config.yaml
train_examples: 195000
horizontal_flip: true
vocab_size: 28
text_encoder_positions: "learned"
weight_standardization: false
scale_shift_norm: false
upsampling: "transposed_conv"
gradient_centralization: true
Rows from block 3 of the text encoder of a small text-conditioned image diffusion model, named by matrix and row number. Rows with one number belong to one neuron. Each number is 128 + 24 x the weight over its row's rms, rounded and kept within 0 to 255. All counts start at 0. Numbers have three digits each.
After each neuron's rows are labels from the 100 texts, of 14976, where the neuron reaches its highest value: "tokens" is the input token at the peak. Only what is clearly more common there than usual is listed. The data: rendered made-up planets. In brackets: how many of the 100.
# fc1: MLP up (text_encoder.blocks.3.mlp.fc1.weight, 1024x256), inputs 172-255
# fc2: MLP down (text_encoder.blocks.3.mlp.fc2.weight, 256x1024, transposed), outputs 172-255

fc1.580:155112151105122136142137109129134111119136139154140111107150166124114148109142046106204155136127136134115142124149119107151183159133133123134134127115155126128114130116140130090125115170135101162106131117159106106150109150133130144144126143089097132132
fc2.580:121137093178121115116113129146137128141084163103087144144135065148100139154116179118091089122146137125149085098136117130128082111099121146108117113146098123105131136182103122149109112116127164127148116136109164143100131089118127100133110099130185141132
tokens: "with" (100)

fc1.50:127147137182143112170108116097088101120109131099126124172106099136102122152103128180125138111135128106125101126079117096136142123123115161159131134128085098155163172151132092136142111134216137143128117170084135124163127167155105120146112138182109159132
fc2.50:102124122115138130124136130156134149137150123147142126118147152137144135120135137080143125131141156142148157099000124117106124130115165163077120116130131128130097086107138142106122137148083112132137118132022120139139140127106129122140086145085134117127
tokens: "ice" (100)

fc1.529:108138125150135138125122174172161121131116163107112144132080130124104131133112140122106112113157138104130121122129146168111070133133158184095136116157117109134128145147138123166127101145146139171135123111114166134110141080144167114140111138117135164124
fc2.529:100127126121109108140145136100165152146122081146147146114089128132120162154146104112131147150148144140102146122045102154122189126119118097092104161111139135152145117109112136119119126141069104097149108131063097143150122181076124130155123129130131127123
tokens: "desert" (100)

fc1.658:136114130099130122129135081137079129106153135123181111124161170124125130150147116139151149156081149118111125096133120092108109154116139133151107092103150105157093133083135120080099127131143072152094151116164107084161133109166095144138094140098089141100
fc2.658:161130134164120142124140162125129119137120089156098134136091105117127133128112147147108107123163121146148130136100128151122128110153154099154143149139117127115106129151141137159155137127108172090144125111183138169092137131119168096103147116140158118156
tokens: "one" (100)

fc1.115:130147097112150102133099110143065131104122135086132123161152127130122110121160131150134129124090127094126115096151097093098122127104135128154126106128117088134090162132142144081112136115172123145122137153166134090143143121176100141136102125119117148105
fc2.115:159117148123127148141149146122146125141143125178147092108098143104141147148111120171142131140150134143154140142131143168144128124148155115168138139104147126109097093119147112152164137142101121119138141097192102123114122126118167092124128139131144101165
tokens: "rings" (100)

fc1.733:124151122128132113105121107164126101147163121114152153121129158132134153106115115143132147117124146121158145105109124121074094139152161151131093107129127089180094156091143110138121126175151092152103105129143120128145119105148114135160095184116105163121
fc2.733:148103128138116145140122148107105155116110175117121128144121094135111113150123134169156119155121119132138114144099135166166138149123150094187130119122136145089092095152088136134130126089105144120131141145220132136120131127128147111102136070132151094122
tokens: "two" (57); "three" (43)

fc1.318:097127139147143140135113162173149120126109167100122127139077131121103117141104147132104118110157131104132131132137155173126071118143158182112149121140114120131119136147149131189148117156158144154143136113130167131110143071153168105130117140134132138125
fc2.318:102128139108103106141156130098157160134122085153146139111104133138109157155152101115133146153142141146109144123053104142116195127122124095097108162114149135146138128103115145106130130134078094086140112140063099146144125183077117140145131126132130123113
tokens: "desert" (100)

fc1.710:107121105123124135077137101168152147172141147101146118133150143145137148123089148123139087119155178106156156147142136099084112109154162183102111125115153113109101135092122123129126106126150116128109112118144124157124155115098080142179086117137143132111
fc2.710:048124141127143112150140112108143148130116136138124122138117124144134130132119111134166136135127140132140132128255114132134155129126129138108142138121122109132133116125123129132135137127116138117135135143255117128136126145125126126130111118131129104146
tokens: "one" (100)

fc1.611:124140110139126115129103131149079146135139134097134138165129112159125097132134160139124115145126137114127122101081115108096103135117084147135113095132110098111180149128109138112136118088167123111112117169058159138143156132150112129110088105140133132103
fc2.611:117140111131122126100135110153112148129130117107120136140150118149117114127135160096101105133116136122138123097050112095105114120107070147092121101142113111121185134138118127088103124102113141126111129143014135144126151113140105148109093103087139143118
tokens: "cratered" (100)

fc1.632:145134123176136127150135116128112125147125151096121123148114106170085134135085121125168148127156141115127135104054129096114144122116113159122141127146119083149166156141104114110141097141186133124115126169075155166157143171115116117145085141119109134125
fc2.632:128121106137141133113140108154122135155142124139121115107157147135147144110116128105151137108142160128179137103000130093123115121108168164093131116122129109136104084120145115108121132158097128137145123111012120130137131143120100119154074156098130113145
tokens: "gas" (100)

fc1.71:105145147152137081163129158139084158111102146113106142124077131137089118140151115107148113122186125120148137088135111132107156121122125134149150146145109078143149161141149157142124141148183119115159154165120134144112144143148143142130149126085140107124
fc2.71:150104111106120184089142120136152121145160127148151115125176134125160130138097159121127132141094155128109135147063160116127097133141138117107114091098153166113115067102129086107132114118066113128096111097108108124147145124115115090119076142130121127126
tokens: "ocean" (100)

fc1.724:085135117136140143123112165144133109144122158108137123144061140111121116153098140148115119107165155094130139140158167161125091113148151163137134125139118131142137139124138110159130091137162128180158122120129155106135157096150167105164121155146114147128
fc2.724:108117140116104120144162125111169167136117099161139134120111131151109162148143115109140139159142151152112145118000105146119173134114153121080116148115144145138106103110115147122140140148056113092135124141074111159140119167075119132143111126125142116114
tokens: "desert" (100)

fc1.486:168128136184124136153113143081116096116097130106125139171115076107108116145092135156081140136149108118105090146086130128156128120119140138140119150119082156127121120171089081165129112097139164129127112123104142122144126147127123103147138122186129156147
fc2.486:095145110086141103117104121167131149137127139126135134147129163125137125110177132121156106117125150124170138099044094144088107143124134145109113103148152108112119134108157189122120141135127113141148124147088141123112134100141144161138116118107157134092
tokens: "with" (100)

fc1.613:104133106124131123139128108151148138141124136107117155105124150133110161114132092066164119120160143118112146095169114120112164129104111166072130137151141110142133143123119142104080104175138126176131126131161127129134138126105120143173125118085132137127
fc2.613:070108097139137122118124122170163156150116162137123138130133116137124125134127162102144102140129149127150126109255113126115112145117108143079110094112134108096145103137102134128113131125103128128126124115222130139107130113116128109127099097098175107122
tokens: "ocean" (100)

fc1.188:136141104174127121139098148147075114137116144105109156153118084148106100133116140116109120123166109124139103083100120115126100132100106182138109112137101106110154151159102115138110126096187143132135110164082145152131138127128116115134116113142145133124
fc2.188:164136127124131129091129143158118136119136114114114155132132114127123108113130174083068097117124113136117146123000146115107108114137114140096133115147117131129143135139129141104115134104128152112121127129017140161100143102133135138087138119094139147114
tokens: "cratered" (100)

fc1.590:131117109146142107133126121139036132113127120126125124153149120144119099127129132133144141157128134131172092067145097094103110149085157138160119097109103085132101129119111125096115133095138116119100138147166133133140129130160096123120094117098118110121
fc2.590:145156154119130114142114140095121106116121118135128115112098117112124143125130112186117127102121111127125134171150138152141130104158142098181148181144123119142113163139157147165165131155165143137157124115220125111113104122134161136127171145181125135144
tokens: "<end>" (100)

fc1.472:125136102138133113132111126145074151132142137107127131164131105160122104139138151137126111152123139126122120095085112102088106136112088141128109097127112104112185157130104139107136123084165123110118124176055147137142152136156113136109096108139135126096
fc2.472:119139112133122125103134111150105146127128120103121134141151117149116110125132157101103107133114133117135122099055115092105115121109064143101122101142112107121190136140115124088103123101118142128109132145015136141129149116145103147109095101090135142118
tokens: "cratered" (100)

fc1.223:138150114135134108094125137151133121135149089103118173140112125104141131091138148107097115119168122136164120091118104138096093123122197176100107127141096117145076149136122129148074137121131148129129100104150130141129148100118126129153118116123137178130
fc2.223:125128155127095136147127098115117120100109180136144106110126114145116134132114069158171153119110108104117129163188140127169156145135073110165140156110162134110175132134121128117167125129159108126120136155165117123116080151122097165123158126161121091114
tokens: "moon" (100)

fc1.437:126141112126149082149108096112063142097110113096140147140145119126100125128150123124129131143112112119136107073150082090094139122100131130155100121124097088155116161132108122085086133115164126146129134150163113104163137137148102138148132118109116161115
fc2.437:169110151119121174118150145144135116139154130159128098110105156115146137128108129176148134122128138133154139149094164165142099129147151110177153117124159119114100092115166128153176131140126122123116140100172136123104130103140166098102131150143124106143
tokens: "rings" (100)

fc1.459:113134109127148102134102113143068123109124144104142116160132148124125100134146127179126149125090144104147105107151118116100088131115150134177123097108122085143109162111141129114111130120180110142113147134157136081147127112194104141145109150133104152095
fc2.459:180124145125117134150155141107129135132139110167146098115101133115133151150127123169131128150150129149140150137057121150137144119138175109174139157118135134110073106124144132140160144144111131115153139119196097135120132134109152108121141126135145109166
tokens: "rings" (100)

fc1.699:115138108125149099148120125156074147105125165095140130144103159137117121133153117181156150131093149100143115105108096143094098145094143115179120093123116060153106154108131130131107141147161095160119139152136128086153129114188131142149087137112109137107
fc2.699:173126128129131124131128160123107150144128111146121114126088122125117117150133140187130105136140132135157136145065134156123133116152191081203143145137129097115063127134143145144160127116127141103163145127202127133106149135139169117102148109135147105138
tokens: "two" (57); "three" (43)

fc1.426:148108120147110115144150085120101138112109141117149105129171111128105132130112091108179147160150127135114158108144122079126164138134129167136122136094129115113123129112100104096122144129158110138117154119146097134162131172123057129164133108110116093140
fc2.426:080164153108145144110129125130155130163146137149114146091141146132159168121158129113127113081121143128124106135147123123164109124104100134085138144161136144118146106134149168126132129141089133121137085131132156131079098111083152132110100143147156137132
tokens: "<end>" (100)

fc1.679:153141119176137124150144122127096119150123127104131122166125110162108133156101117148153146133152158112130124110049124086106158130116112156142133116153101093156173172121128091107131097134191128149110112164059151142176156168139098111153097150149095148144
fc2.679:122127110132140128126130117156122132143137123131124120112150150132137139105122121100151140105146153125165147098000125102116119121109167172091124121126116111137099097123143125114115138166101131147144118117000121133145133137116112127160084155095123121140
tokens: "gas" (100)

fc1.755:102115114142149135127099171156144102145124154108124137148085138108127124150091137130103116094158131103129141140142157175121074122150146183129146122149104132144142134134150114159129087153161139179153112119115167102123152098138160109160127155155127153137
fc2.755:123125137120102115142161135099163159133120084153140146116093125140105164144151107109131142166147138158104137118000094154120186132110138111093111157118140144149123130111105143123125134142080109096139114138062108151145121172077125136149135120130141133114
tokens: "desert" (100)

fc1.236:118110115138129119129132126135041131125140121129135120151156126133127101123124127117146149157140130135161110062148106088107120146096153130153118090107110104127118120114104123090116128087118110104104130139158129138147127149147099115120093127082128100117
fc2.236:151160159121124113138115131101144105112119122128124123109101115116127154117130110170108128097117110125115136177144139151143124106158124109152149183148127131147127169143152156176166134171159145142158125119197131118105092109125154145127169146184124139140
tokens: "two" (57); "three" (43)

fc1.153:076122098122103169095137119157140126183121140132107093114135133142107167159110135111134105091114186103138123118224134126134104102100128159073146100168142140107120099110158126100148060164110128146126134119174175117106157123116118127134058138129133146114
fc2.153:059127118137124123141122113133137133128124132120116120126129128129113124116144116120131139129122130125149104103255104125139131146097126140107129115129124117126132126139120122125115134123140128139127137126255134114132121123141119135121120115119123128124
tokens: "," (100)

fc1.535:157102162089121143133139094145124122099141156144146093107164186122135127110130053131198164140114125137127142126124133093148152170139148138139139111101170116121098130108147124089140134143144104139099148121161113112140102132145111156123123131087101112116
fc2.535:124149094192131104129105154129131117135090138098109157145115064133112142141120167129078101122161128116135087100135098141118090109099126122114104139141071132123126139172100125162098109129122160138153095132140149137114128108103137094149117111150167152149
tokens: "with" (100)

fc1.327:111116135145135146136108164146151115125122163106121132142077131123111121158102138131105110118153141105120125126137163171126075131129150180101147123142110119149134145141150111170140100157161140166133128124122173119128146084152163114132115160126112169135
fc2.327:106124136109101109141155135106164161139122090159147138115100135134114156148154103111144144164148143153117146117013099153119186135119135107097107153112152141135126120106111146116127135133069099089139120137050099147144124174077125136147124116124140117116
tokens: "desert" (100)

fc1.432:143154120173131120147104143121068122137118146097131138174106091139124102144122140177096123127143131107121110129069130098112106130119114164148111118125084106127168160137105112136122118106201120131134115158079137126160153140143119114137114122184127161117
fc2.432:117138129113137132102137132163131149133156105135125142123139139138139121113137162069098110116132140144135158103000128108098113116120131156072126118143119128134130110115143151091118139123094135113127117136007131160117147114115129139109099139078131130118
tokens: "cratered" (100)

fc1.59:096105134146143136133107158147145114129130166111122132145066131114117113146097143141110117110149131095130139152154166166123081114150151163128148114137112129136143138131149107174141104160164140169151128129131165104126154087161162106148123158153114149132
fc2.59:121127140113100113141161127102161158135123083161141140116105129143107160146155105111134144160148140155108136114002095144115183132113141112096110157116146144142118130109113147117133137135080102086136115142065109154142124174077117139145128122136139127108
tokens: "desert" (100)

fc1.431:137094144095099153129144071144136117126138151166154098104178176131135150107116057106189152132113127138128148134153133087147147168132142146121130111109184134111107107103141122088142126156130098147096138120153104126127100139136095145132129140100107116125
fc2.431:110154099177141097124092170133130117127102135083108157145098083126106125136140167129079098116147124105136086101236104144115097116098117123108111122154065118126143152178109132158101117123136158149155108137157154124118135104126157105137121105136152161130
tokens: "one" (55); "two" (45)

fc1.634:151154120131140098138107096125097123112118109096137098159169116130101106131152136147104113135099126104121101106134106079109118123107127152138124129128102115136116180144151109084122140105172124140118163137139133090143147137190088165122140125141111163092
fc2.634:143109149123128167139145158115144106121157116175143123103114157111174135124109104122137167134145118147122144138143140162154125138139123104131132131104143163128132081099137121163143138144079114115121114106129105131133098127107159083123118158127121108174
tokens: "<end>" (100)

fc1.118:156150105139137107087119140145134113153145092105116153141115126116142140094126157120093108125157142132181117105112115142088090113136204181107121135140115110150063154127127125156099129125128152131121115101152141141127155116129125122155114125129138176135
fc2.118:123131163115087141148142090104116124107114172136153106118138111143108145143124080167163157139098112115109122159204125126170158152121082116163128151104160144106159138131112126110157121121153107127106142150219111117125082141123095160112150120159117105110
tokens: "three" (55); "one" (45)

fc1.8:138119111127117103147133122138063145111129115135144155122146127132122118129149124095151143164157113146142137061130085099106161149098138125138093117104116105117120114119088134092091143101123105112125115149148100138144119155106098126134130104070135114124
fc2.8:151150136140136135114108132126133094137112134113087113123108111122117141113111119179114115073109128107138115174094162146144104099152124110160173150168135109142124160153167141166175109154169165143149133103131174116089114107154151135112154152183124139129
tokens: "rings" (100)

fc1.454:161117135178128119148132138092109122124115126099139116175120079138103116161094156164097125157137135110110101125077139122118118117129112148141125128109087125146149148161095080141130109105156157140109123126074139127151148131148108091142115124166123171143
fc2.454:096149104097154115132101118169130129134128124117116133154135163128137115102168135117137122094118141115154140094006101133092097130112123164097124092156113106116124134123168168110113142141127139153148116138033150120134149102152143148140104131101140148114
tokens: "<end>" (100)

fc1.424:141143113172135121127102141138079121147127133101141146173110096139125096148123158162086112138154134102132109117070129117104096131119116176143106113127094112114159159140113115149127119090180142128125112161078143134145159119147124110127102119174138147120
fc2.424:125146121117139119100131130163121150128149101123121141142135134140134107112148169078088098122131131134136142093020115110093105111121104158081131108149109113127152134130146149092115145105113148114123130140024136157117154107140129146104106119076136143118
tokens: "cratered" (100)

fc1.321:140149121161146117138115121124078115137122148093133132162116102138100119140103125189139148128122131106131129148092139092116132129131117153173125131121110097145159178140113114120133117126216114142124110164090127123156130165148100131149114128179100140130
fc2.321:115127135121122146115148131151133144141153112149131139102152136138133139125125145068109126129136148153134147108000137106119125125106163151071122128135129149138099085111128137100122128138083118113129113130045128154121135122092122121108098150089128123122
tokens: "ice" (100)

fc1.183:153116120175129141150143119119120123135115140114093135144110105162105134136077128132185134132146151128142118111070129109116145139115103153103152104142104088153152137130115092128147083144153148139110128156069159152169137172116112110150085144128117137138
fc2.183:133124089130142127126136096157134141155128126134118106137156156144138142120124126111179133121134167121186133088000110105112119128102174164095133097130130104125090095114150122107124127156105130144146138122014128125147151138138101123148073141090131117143
tokens: "gas" (100)

fc1.323:122132132134130135119126140160147116151120162137120114108095159115124154129124099149132132092147135106166129147154141158148083120127171173134140134125151134127106124125159127176141121183153121162157142107153134110097120102134148135159135145153139125130
fc2.323:138131146130101112154146104089145135106115086119143139150140100145084127170143135106106139169124109136086113112109112110105167139113095109104099137114110150147151162132090110086128137092118104096104116164084127145169144159121089129117147113133119152109
tokens: "gas" (100)

fc1.157:145148114129138099137112095117096128114121116096145100158176116125107106134146139139104119138093124106107112108143111081105112124104119159141121124118105116136118166135142104079117139108168123137111156140137126082152151123182085156127122127140111153096
fc2.157:142118152128128164139147157116150105128155108177129125104107156116167138119114105123135160125150120148129137136134134161156128132136124109127145137117139157127133089105149129162151139145087127108123117112123119138121100129109164094116124160130124112172
tokens: "<end>" (100)

fc1.120:096117128145145145124111155150152113140119164102117120142081139120116112150102146134116111097152137094141133146150160172123070120139158188122142114139124130140119138142153122177154115153158130167140131121141163116112154079167162106146112157137124152126
fc2.120:105123152109098108150160126096153160128121091158149137108110129138107154152150095117139156159146133152110143122058104139123197134118142105099109163107146143138118129107109143114133137132077095082133114143071099151145114182073110141146130122138127116113
tokens: "<end>" (100)

fc1.505:099128130139147136124111162175148110145126159118113120138081144124123120145111141143103112102156131098153136138142164165124073116148163171136145129142123129129125132136164120174142110159154141164156132120138156115100144081161163117147132146136138136137
fc2.505:130130145125096112151160125081150149123122078146145143114105117138103158149146098118127160161141123152088131127069100134118196130116118101106105169109132145154139141112100130114128136133094101088131109141076103149156116186080105138152144127147120130113
tokens: "," (100)

fc1.229:123134136169139106169136119102083117119112140094114123161101089140093110140114114177133147115121136109136124135095137102106138112142127150167132140146099087135166193138108117133145124117229140143132137158099157136161137161154113115159117125173111130130
fc2.229:103121117121130139119143123151135149148152127152140124109160145143144142133129137081139128133139163142139148102000127110117127133105161154075121116129137137131103070106133130101127126144079109123132116133048118143133135136097114120127080150096134114125
tokens: "ice" (100)

fc1.198:143142112130138106142113090113097119112123120096140097168174118122106112142143144141102119139095131094112105106146109079107111122101125162134116115121098118133118158138140099076112132111162123150113152133146130086157153120174089147127120127137109159100
fc2.198:147125153129126159141148152113151107133156106176126127103111151118166142115116108126133159120152120149132136136127130161157129130133133115126147142117138157124123090108150133163154144143087131101122118113135120142116096128108160101114124157136122109171
tokens: "with" (100)

fc1.24:123139108136144098147120126144075139108122161100133135135090151147109117125148124180155149132099152097157102099104087155100105139092150124181122091132112055157105143108134125135116138158155094166118146158137136088157129122184130143147080139122105131111
fc2.24:165126132122134120133124162115098153140129116137123118125091122126117111150136136190132109141134129138153140149075137156124141116151190075209144147140129097120066133131136150142156125110133136104162144134209123127113147139141168120102152105138140105133
tokens: "two" (57); "three" (43)

fc1.682:134136108146141106107118114143092124140135127102135127159132124138123128124110152179110119133112147102174098106129110128083066117113182162151122103124111082153073161108126115143116123128161115151103120131165148108140145098168110128149076136157122151110
fc2.682:116127158109113122155148126087097142124128131143138105103112127135112142146139089190160151141125129145132141151148119135152176125123162089193144173126141120116096129118129147122154129133145116111139137142230103121131115158119129145119147118160123101136
tokens: "three" (100)

fc1.142:141147119105127103138128087115104137106139123121161117102153163114102157147170083131132139144093146120100123095132082091104161127091130130145105134127137111152097160098136131083085125151155083157124143137159100091158136129144096175158120128105101160105
fc2.142:147109141152119170111153150156142127137128116153092122150101116135123112141105175147128104132144136150163132124116159138113096126149146119141150098137141111096116115143150137131174142100115156079113136116141164174088160109143165075076114118121160106139
tokens: "rings" (100)

fc1.405:161106102187126140145129134117108119142100144114092127150114094151097121135087144151159126125139157112128100108086138125120123129104121145109141101131101114125150118141092088139150084119144147127117122140080165155153144163120111093139068135154128135144
fc2.405:119132090106140121128118092160141135148120125131122118154155165131136136118150127114174125119124156122184130088000104121106118142110164156097122082139141108119092109118158138108116134145106126150147135125018134116142150124150115133142088133092145133126
tokens: "gas" (100)

fc1.570:166121130186126128155116146092109107133109129114125135174123072125111107152082141167105129153157120123118091137079128127147135120127130138143122136113094156130130130160089083149127106104137165134107116124085138134153136150120112096144127116181121152142
fc2.570:096144110082140110130102109164136135129123131126136129150145169118133127109175129113153117110117145118164138096006100134092109143122137151097113097144143112115112134116167172111117146139122119149142129135048136118125137104151138155136115131101144145100
tokens: "moon" (100)

fc1.243:143111123100125140139137079121100129121147143130169086121172170115128147138132087118176148152105153126108140102149115088123144139104131141146107106098155124132109125090123102068087113148133085172095137119153105086161130135141082152153102139097086134109
fc2.243:178133130173116148115140156145150114132113112154089150135096091129134136119106158125105099115169114151148121129094128149122106119152129117123140138138123137107134127162133144172157145127100175080133114120121152185070117114104160094103140114137177116153
tokens: "rings" (100)

fc1.56:162132119167134124149142119129111132132120153105112124133114113172110132141082125128174143129143143118134130106046128097112140122108111164109144115152117084158161157137115113117145099143186137133112124175073148156155144167129103116141081136136116135129
fc2.56:137119105137139136114143111156122139151141121139119116114151145138144138112115130101154136120140156134174142100000129097123117122111169162093132109125129111134103085119138116110121131154092130132142130113000122135137138140121104119144076146089128111145
tokens: "gas" (100)

fc1.748:144161152133130097133117103127100125124106110113100110138151121142095094113152116163121110102106105117148098136125138081127153121134134128163164154154123091133118192172167134091161151104182148107121164150132155125105129149183109172100172126148128123096
fc2.748:131104135115119164129138152125136109117161140154181134110131153100168138132104100114142166152138128137109150133147134155137125151132127106119087118085142178127126066087105110155105121143067085146121090109142082117157106125086140076156101149127119120159
tokens: "moons" (100)

fc1.677:132143095131148115108100149151141121131126132096128123154109118106137123126135151133090106109138138098133113111138118156100061112116186182113122114139096122130081132140132127161100121139142142162147122105157146102125148075142144122158105120144140163125
fc2.677:103119180116092134158156101095121129107132120163142116102145128144112127148114084142150166139117106148118136151176145102152190141144088096134132160109153139122167130111124129095170133114122099079102126154104113155133097178112095137104149141148109097126
tokens: "three" (55); "one" (45)

fc1.561:109128126147139097135123117126078126154106151093138135133109108132087109135105115189127143131126141110160139158125139101102146121153133138171116138116121079148163191118116121138135127134225101147129121158117131116151147149147113126165118128174116131120
fc2.561:109126134120120149113163115140139161152156114150130127105163134152133149138130158077111126137126162154120140106000123101122128127088151153065128124139126153128107077106125139090133129136076122102119120138088131158126140126088107126098082144095122117119
tokens: "ice" (100)

fc1.423:116130101142130119131104126145067153136143145103134134169128108163123103142131149138121111148133145117125119108083118106088099135119091148124110092138106098123179149120107141112124114088165122114108121172052153134148159130147116126107089105137128140099
fc2.423:107140111130122125102135109155114150130129118109120134137153116151117115127134163096101104128117137121141124097058114094103112117108071147090121105141113112120186129140120128087108128104109141125112128145016135146126150113136104147111091105088141137118
tokens: "cratered" (100)

fc1.272:144118113168129139151146119119131128133119144103097148135105110172095153136079116133184124130144154126131121111080128118123145136108113149097146111156117097161149146139111098125153087153161136142123127168082159147169142167130107116138069154128109138136
fc2.272:132116097135141132123145100156139148158135125147122103132158156142144141125115134106181129128141167127184137090000117106115121128106171163096133097122134111121093077111149114107129132151088128133142140120031122133143153141126104112144070143088138104149
tokens: "gas" (100)

fc1.76:106146151152136077164131150143086155107097138122114140119082135134077115142142115105149121129199128122143141087133110131109171123127121137146145140148106083140148157140139161130127143147171126125158150172121130153110138148142143144130151121074131114134
fc2.76:146106105105115189086140118138148118148165127145152111126177136126161133137095153126133134139090157124108128145089158113128091134139132117111111088101157165113123071097128084109132108120075108132089111095105115120149146121117112092125074144137121127119
tokens: "ocean" (100)

fc1.504:136131110136153092141131121159092171099109169099122129128105152147114119131151127184160130134101153097156120102104089138096108135097152106173134092129124044140102133120129151126115145167149107149131161163143133110128132114173132142138078120097129102114
fc2.504:135129127119143115130114161120089150148126128135117108122093122123113103142126129209153110121125136130168134152128145160124132112156195071222144143136127075122068130129145139146163116110145135108155134121210131115116141144153173122113143115147141097128
tokens: "ocean" (100)

fc1.488:121154118153124108135111123124080133158135118096151149155111104140115121145118128183110134136133134104137129147093127092092133128132112155168098142126114102150170181119105115127119108112216107140125099146082137117179149154140093127157108134179114156116
fc2.488:122135139123126147109160118152138155146157111135121135112151141152128141110131159073104120118130151146123144104000123098113117116097136171065128127145114137141122104116134145093123137139091138112113121138041138166119142112099115141110090150084117128114
tokens: "ice" (100)

fc1.742:094157109158126100139123127133140144124089145097106134126101105155078153121142120122128104095157140107139117110140101134118128109115080179115148164161118096137170177163137152146124128161185151147151134169108151131108128122131126152160144109142153138127
fc2.742:154098137111130163119143144127140126133162112159154124134159147122165100138107162116122131161115132137121128132142150128130118148142163096110126087093132155116088073104131086116142130089057119106092131107150108141141140123133138087085090133101109117139
tokens: "ocean" (100)

fc1.338:125140144129139131133082135123099072120147098131162137151133146087140122107143099113122147120150097119130098114138120123139123148133118170147108132102121158149141157137153084128099131105178123164116105124114117095156115137150141129165160160143095197123
fc2.338:255123129120149116146119137118111119089159111150161116146116166100167128107151122112139127141132096124067144123066105139112135135140126124187126129108119152150118125110151123130118158132149130138117159114100101104142128141145148136151177149114098137135
tokens: "rings" (100)

fc1.583:123115121142139111136129124153036143109126133128135124146145134150126084126137128131159142154142130132162116073148110093103119151095161134158131086117114084121104132116118135094112140096141110108097144152160126138142125139162099118110105120084116105113
fc2.583:150150151118128114141117143100128111122120124140133111108095113106116148138122117190116122107121118126125136174137143159139133104165136092185139180136127118137114154140149138164163122161153139140160122106211118111112109121125166127131167142177131131146
tokens: "ice" (100)

fc1.726:134146098125153113099104149143142123124134121090136129148112121096131126126144156135087109114130145109127114110137114151094070111114183174113108119132103126133083140139125134156090126135139137154142121103152135101129153084136140125169106109142138171118
fc2.726:107119175125096138159152099102119126109129132161131110105141129151114125141109080151162167129117110140122137151174144104161179143138090099143145155111150132119166122117133127098178134118129107083104132154113122153131098176119096137101146144150110089132
tokens: "one" (100)